Rows from block 10, named by matrix and row number. Rows with one number belong to one channel. Each number is 200 + 40 x the weight over the matrix's rms, rounded and kept within 0 to 999. All counts start at 0.
# convs0: first 3x3 conv (model.blocks.10.convs.0.weight, 96x96x3x3), inputs 8-15, a 3x3 kernel for each
# convs1: second 3x3 conv (model.blocks.10.convs.1.weight, 96x96x3x3, transposed), outputs 8-15, a 3x3 kernel for each
convs0.4,193,180,194,202,208,198,210,195,203,185,229,192,181,265,176,144,195,156,197,213,226,157,157,199,219,210,261,150,222,185,193,260,197,120,145,75,137,167,115,198,198,155,212,196,134,267,295,265,268,291,290,211,240,264,126,127,167,188,191,205,250,254,259,186,209,223,217,223,201,173,229,180
convs0.5,197,189,213,180,213,193,221,248,198,184,216,130,210,180,147,187,190,162,186,237,160,208,188,141,171,180,169,224,190,167,176,197,226,202,211,205,174,211,268,192,273,295,202,290,261,151,208,178,233,297,210,231,276,212,225,147,312,178,167,291,229,240,247,163,200,174,215,185,155,201,174,151
convs0.6,199,178,200,198,197,227,241,235,211,200,202,150,185,240,201,160,174,216,124,242,187,283,202,198,225,215,182,161,108,193,155,125,193,247,194,162,98,148,209,130,361,298,243,230,112,213,210,158,240,247,189,190,176,122,340,271,171,171,173,148,70,52,69,335,341,222,161,109,104,160,127,281
convs0.7,167,165,193,179,173,202,176,171,198,140,155,126,158,180,157,176,241,222,198,242,205,178,152,184,247,225,266,211,243,188,230,250,200,248,219,214,160,165,217,144,154,171,165,185,201,196,174,213,226,217,228,220,216,238,210,237,243,216,255,216,172,185,164,205,175,207,214,194,232,175,187,168
convs0.8,218,223,207,197,216,191,213,195,188,218,157,213,184,183,226,242,233,308,194,159,154,140,154,237,143,185,257,139,181,195,187,220,222,165,219,181,179,194,188,232,211,211,235,256,167,176,177,166,173,196,182,184,192,213,236,253,132,244,195,92,245,230,142,195,175,260,173,237,192,244,204,276
convs0.9,233,234,171,245,227,188,237,236,172,269,185,130,179,176,157,173,300,280,262,168,224,153,205,175,219,222,216,216,292,300,206,179,219,210,155,157,137,106,182,183,158,148,209,160,245,222,226,176,196,226,221,231,248,225,203,232,251,240,219,158,290,184,168,208,253,160,223,314,280,175,267,247
convs0.10,228,227,252,229,200,235,238,205,221,204,148,225,285,221,233,299,271,287,248,184,218,222,225,165,230,223,189,304,261,238,253,241,210,209,193,197,129,122,141,135,146,252,182,240,273,221,227,169,204,206,162,172,189,180,236,232,287,147,203,206,109,126,207,212,241,211,150,241,154,145,197,148
convs0.11,184,127,177,187,165,187,207,182,203,243,285,273,244,248,206,262,195,192,238,241,219,289,199,160,182,197,145,209,178,254,197,192,262,239,225,242,164,163,175,182,184,182,264,224,203,258,291,283,189,216,199,186,210,181,165,116,116,136,195,267,217,298,307,242,253,205,250,288,278,209,240,236
convs0.12,213,235,216,208,233,201,155,199,208,209,193,196,264,166,138,241,169,167,220,190,199,299,202,221,167,179,215,199,149,181,229,164,183,240,259,269,233,166,166,208,161,174,212,192,203,219,264,217,239,304,247,224,253,240,280,244,237,188,125,171,89,87,213,223,282,115,151,184,160,180,215,211
convs0.13,226,238,262,220,209,250,188,213,224,185,184,223,215,180,180,163,178,199,298,204,212,260,175,174,190,163,185,216,238,251,194,191,176,211,227,196,127,171,153,181,237,194,209,211,147,265,255,224,267,252,213,257,227,196,160,218,246,131,138,177,304,223,222,226,193,232,229,206,224,217,244,254
convs0.14,207,197,238,167,177,212,185,193,214,153,209,142,178,240,202,176,193,135,153,177,111,133,255,199,182,251,187,128,227,210,238,222,181,235,227,242,137,197,162,225,283,254,191,203,222,284,227,284,269,226,226,240,285,258,237,172,155,115,131,73,211,136,139,280,211,246,284,130,188,152,211,222
convs0.15,195,181,194,206,196,225,189,208,212,167,126,134,144,122,120,112,83,116,217,227,229,168,180,185,167,194,166,165,254,222,219,236,115,246,246,120,152,172,166,165,183,176,196,218,226,95,124,124,178,200,186,166,191,189,137,130,176,107,138,154,158,137,190,267,191,207,219,234,229,196,219,189
convs0.16,182,166,185,198,222,210,216,214,213,197,170,167,162,176,180,158,139,209,223,234,201,209,165,181,157,226,241,195,182,99,182,241,160,247,246,146,176,183,184,147,231,211,143,185,145,190,168,227,220,209,249,255,225,238,154,185,177,237,135,177,288,187,191,231,205,173,197,339,235,218,222,217
convs0.17,187,169,192,235,219,192,197,207,176,124,201,258,200,187,235,253,178,228,151,219,214,180,193,200,232,109,140,210,249,185,214,219,134,268,234,142,214,258,291,218,187,163,213,135,133,138,177,163,190,197,189,231,236,195,97,138,210,104,217,177,153,193,187,232,240,227,279,287,322,189,293,317
convs0.18,257,233,224,260,246,228,229,218,203,229,190,244,216,133,208,169,126,201,183,160,181,151,132,138,172,130,151,181,226,250,206,230,216,233,214,227,191,169,194,213,188,205,219,151,145,201,214,183,209,207,195,184,196,180,155,150,191,171,218,226,149,151,208,251,247,171,204,209,136,227,233,164
convs0.19,160,147,185,162,179,215,197,216,251,171,119,163,113,136,218,140,134,207,184,194,193,156,222,229,208,216,212,197,213,166,175,172,167,231,249,217,169,204,191,222,214,208,174,162,158,239,162,163,248,200,182,225,190,160,219,161,197,166,179,145,166,125,185,241,233,197,186,147,180,169,151,105
convs0.20,242,244,225,199,239,234,206,228,227,187,196,269,137,57,170,225,129,150,255,333,192,252,400,270,232,316,240,156,169,126,209,243,171,174,216,198,217,201,258,277,140,257,211,214,165,239,259,215,260,321,247,234,297,272,194,178,248,178,204,163,273,215,207,289,232,225,218,207,221,232,255,195
convs0.21,190,158,178,182,181,189,193,168,186,250,160,119,176,90,131,224,157,153,206,212,232,229,169,214,146,124,177,166,241,237,193,223,222,147,139,156,208,181,186,182,196,162,184,190,147,220,258,285,190,180,212,166,161,178,291,165,255,102,120,121,186,124,113,190,175,194,209,205,237,253,238,240
convs0.22,225,185,173,205,185,147,213,188,138,210,111,198,190,93,134,208,184,208,222,172,230,151,110,172,183,157,157,238,224,205,210,196,193,226,223,165,108,137,160,143,106,140,221,159,171,265,210,215,271,207,221,259,221,196,199,177,171,214,190,153,236,193,139,214,228,221,257,212,270,175,210,216
convs0.23,190,215,227,218,202,217,217,204,222,165,220,273,227,176,206,144,212,207,240,294,167,121,233,224,233,188,133,223,198,186,188,225,232,195,210,189,181,97,192,115,139,162,151,110,180,200,241,191,186,210,198,195,218,246,132,73,99,155,23,120,144,97,189,213,245,256,280,192,167,204,229,189
convs0.24,191,212,199,184,176,174,197,173,182,188,176,162,200,182,169,219,207,171,155,231,211,182,232,213,201,223,164,170,255,168,181,266,182,148,198,197,174,162,138,154,111,261,185,177,272,100,174,191,159,207,211,184,213,186,239,246,226,194,205,317,204,216,299,145,154,201,189,171,230,204,299,267
convs0.25,265,262,225,216,209,184,190,181,167,286,235,258,263,212,245,231,226,269,133,136,150,170,155,135,157,175,178,187,209,245,199,215,204,224,227,159,152,167,164,166,141,110,147,149,140,207,253,194,268,293,245,298,352,273,78,73,54,99,105,79,86,78,72,171,158,147,208,151,203,197,206,224
convs0.26,223,208,157,241,206,183,201,179,177,159,184,210,181,227,238,207,181,219,214,176,240,187,209,256,260,217,188,239,184,176,258,228,214,227,167,188,146,210,176,173,215,263,161,238,207,190,208,158,264,258,199,226,239,194,124,90,262,123,215,181,318,287,318,127,173,168,244,175,183,189,221,133
convs1.4,206,219,225,203,223,201,224,210,234,255,247,217,300,254,237,304,276,248,188,184,180,221,215,177,145,178,191,165,155,185,173,157,184,210,198,213,226,201,191,240,184,218,199,216,161,126,107,153,153,151,154,143,135,141,274,248,301,244,216,243,286,232,247,194,209,245,246,201,224,310,281,224
convs1.5,165,166,180,176,159,170,185,141,129,189,186,171,220,202,171,199,190,179,239,216,226,199,224,203,218,200,195,252,227,243,228,206,223,211,206,223,264,232,234,281,240,218,244,239,275,153,150,127,163,158,165,137,133,125,207,134,213,187,119,166,232,136,212,176,177,132,164,157,113,208,173,162
convs1.6,183,218,206,213,198,207,179,156,141,211,211,235,237,203,188,193,176,187,168,188,111,138,171,131,155,182,217,244,236,248,229,203,205,221,174,169,222,250,270,251,222,197,216,171,167,241,211,227,217,187,211,165,208,176,210,253,276,289,217,177,296,240,169,264,180,241,233,132,249,224,202,119
convs1.7,199,205,206,193,198,182,198,214,201,253,262,230,241,258,237,249,270,245,208,200,200,201,170,159,180,180,180,230,261,248,260,283,247,266,265,249,207,191,195,216,208,215,242,238,236,219,196,222,201,159,212,204,213,252,232,215,204,188,145,156,167,127,103,215,219,160,235,253,181,200,231,203
convs1.8,179,155,175,208,228,220,195,160,205,181,129,111,227,212,198,205,219,177,159,176,213,178,204,234,204,194,215,164,151,183,155,149,169,201,176,217,202,209,180,207,217,189,207,218,224,129,101,185,165,178,207,166,149,199,181,162,133,186,194,149,193,234,169,165,183,143,180,149,200,140,173,178
convs1.9,116,175,98,164,215,151,114,185,49,188,226,225,195,198,185,148,171,144,212,206,206,193,214,225,212,250,205,191,188,202,240,225,203,263,237,197,314,253,261,203,201,214,242,239,257,177,175,145,133,156,139,140,134,110,203,183,215,144,181,189,191,183,178,267,263,295,188,225,216,177,133,137
convs1.10,215,176,205,181,172,150,188,174,193,183,160,155,199,200,176,224,244,224,185,184,188,181,213,209,167,230,188,173,158,185,207,177,206,237,240,267,228,256,205,238,239,179,266,262,203,205,187,204,211,171,183,236,185,205,231,142,152,255,178,142,305,149,194,198,170,218,238,207,228,199,197,214
convs1.11,239,261,253,163,173,175,216,245,262,241,249,258,230,255,242,190,207,175,226,251,199,198,209,181,215,204,256,228,237,257,232,235,256,213,228,239,182,199,250,199,187,234,227,204,237,118,87,140,136,125,130,137,116,77,159,144,151,118,122,94,177,153,139,166,160,190,184,175,126,148,97,49
convs1.12,241,206,164,240,245,202,187,228,195,240,218,162,223,220,169,133,134,142,191,215,218,211,210,226,222,243,249,261,206,200,239,196,171,213,190,177,175,199,257,227,217,248,238,230,200,161,209,234,182,209,249,212,215,239,200,180,220,234,234,228,178,160,169,239,195,239,208,195,212,157,227,228
convs1.13,189,214,204,204,178,216,215,217,229,195,175,199,245,180,199,208,208,179,190,180,194,195,220,192,215,199,181,189,191,168,177,194,178,167,169,169,211,178,129,233,207,176,180,167,156,173,101,105,206,159,125,262,203,190,201,173,195,260,199,212,249,212,224,213,202,251,172,206,237,118,187,227
convs1.14,199,216,215,234,266,239,211,216,198,157,185,243,137,192,212,166,216,222,216,208,260,195,226,210,203,199,198,174,218,248,158,189,215,210,235,222,135,232,148,172,141,233,199,226,305,275,179,225,224,164,150,230,168,217,136,193,156,189,205,196,162,173,188,185,197,162,245,234,177,175,177,151
convs1.15,200,188,176,204,209,199,183,190,196,263,229,232,185,209,230,235,260,291,214,198,166,229,212,231,234,214,213,177,166,166,206,193,175,241,242,225,190,165,119,202,193,176,160,149,146,234,232,194,247,240,207,289,274,236,227,215,277,187,153,232,197,162,218,224,234,214,165,176,203,153,193,220
convs1.16,204,188,175,192,182,182,221,187,187,165,209,214,158,175,233,132,142,158,196,189,181,143,177,213,223,233,240,100,185,253,110,184,251,117,142,211,186,216,164,253,254,203,240,250,280,199,204,167,249,241,201,243,230,215,182,184,150,142,147,137,165,201,179,285,223,201,234,207,247,192,234,239
convs1.17,187,193,198,204,206,171,219,213,199,177,160,148,119,159,182,161,185,194,174,197,257,176,226,198,211,204,222,149,195,192,180,216,239,183,226,232,244,236,145,190,154,115,170,235,206,146,164,154,160,182,206,141,218,233,247,161,174,192,126,122,231,181,120,211,175,210,224,187,137,170,162,110
convs1.18,212,189,182,184,155,167,167,140,170,234,224,234,211,216,215,183,200,187,151,217,202,190,238,210,195,204,211,203,193,192,215,195,184,212,198,182,230,251,173,266,254,185,225,222,160,187,206,181,188,249,222,136,193,211,128,123,201,142,128,165,133,117,137,187,131,175,139,142,165,148,144,147
convs1.19,179,193,191,174,180,160,181,160,177,203,201,204,196,205,189,234,225,223,216,229,231,223,196,187,246,190,216,240,232,217,203,211,198,146,148,142,166,182,133,197,229,154,229,256,191,171,143,159,212,164,179,211,159,177,165,187,198,151,193,176,199,189,176,216,186,201,267,252,299,294,298,347
convs1.20,194,188,250,172,184,200,195,193,183,165,157,183,120,139,172,118,138,159,223,133,172,184,171,153,181,154,179,171,196,218,156,147,175,188,206,169,141,160,263,202,105,146,174,138,214,199,103,192,75,101,141,192,164,113,243,205,201,195,176,148,172,144,184,230,104,213,56,167,222,149,204,256
convs1.21,216,205,213,223,217,211,183,190,197,191,172,175,182,170,172,250,231,232,223,165,210,155,181,219,209,248,251,144,141,132,202,183,158,249,263,233,138,163,157,144,178,120,176,160,152,197,163,206,174,158,194,223,194,255,202,172,160,216,237,228,239,213,254,243,213,208,226,225,160,192,226,188
convs1.22,155,212,205,223,261,246,209,240,219,86,122,145,144,164,157,105,135,112,146,148,150,152,216,175,168,127,158,120,137,167,127,152,185,115,137,179,210,239,218,183,196,186,157,221,199,204,200,210,195,222,186,199,195,149,210,152,177,175,155,157,154,162,151,170,190,231,215,261,212,241,244,216
convs1.23,146,146,194,185,149,218,183,160,195,192,210,273,175,194,200,154,175,162,209,223,195,239,202,197,248,220,227,194,195,190,170,169,191,180,187,170,137,163,193,140,188,216,188,188,198,288,187,256,223,173,236,203,204,202,257,228,212,255,234,182,251,244,192,184,233,214,180,221,266,168,200,268
convs1.24,201,240,212,213,257,237,215,230,220,206,196,209,211,221,225,258,231,216,206,181,167,150,171,139,237,185,165,182,184,200,179,167,182,190,174,201,248,248,268,194,231,243,177,178,181,193,244,275,227,237,291,229,240,252,226,192,168,245,189,202,262,192,178,249,204,195,178,203,198,218,158,221
convs1.25,211,214,207,240,300,255,192,223,212,307,236,223,263,220,193,277,258,241,286,172,255,242,202,251,264,240,259,183,166,163,179,151,154,171,163,155,138,116,111,156,124,128,206,161,164,206,217,280,208,220,258,164,202,236,320,369,375,363,447,391,311,385,329,181,148,199,222,192,216,210,205,250
convs1.26,212,222,192,204,199,228,220,258,238,304,248,219,222,135,150,158,115,71,218,207,182,240,154,189,224,193,232,167,168,154,195,205,219,247,250,251,180,181,193,200,210,257,206,222,260,248,231,276,230,208,239,244,211,241,300,222,244,201,189,126,244,159,139,182,203,193,202,250,155,265,202,142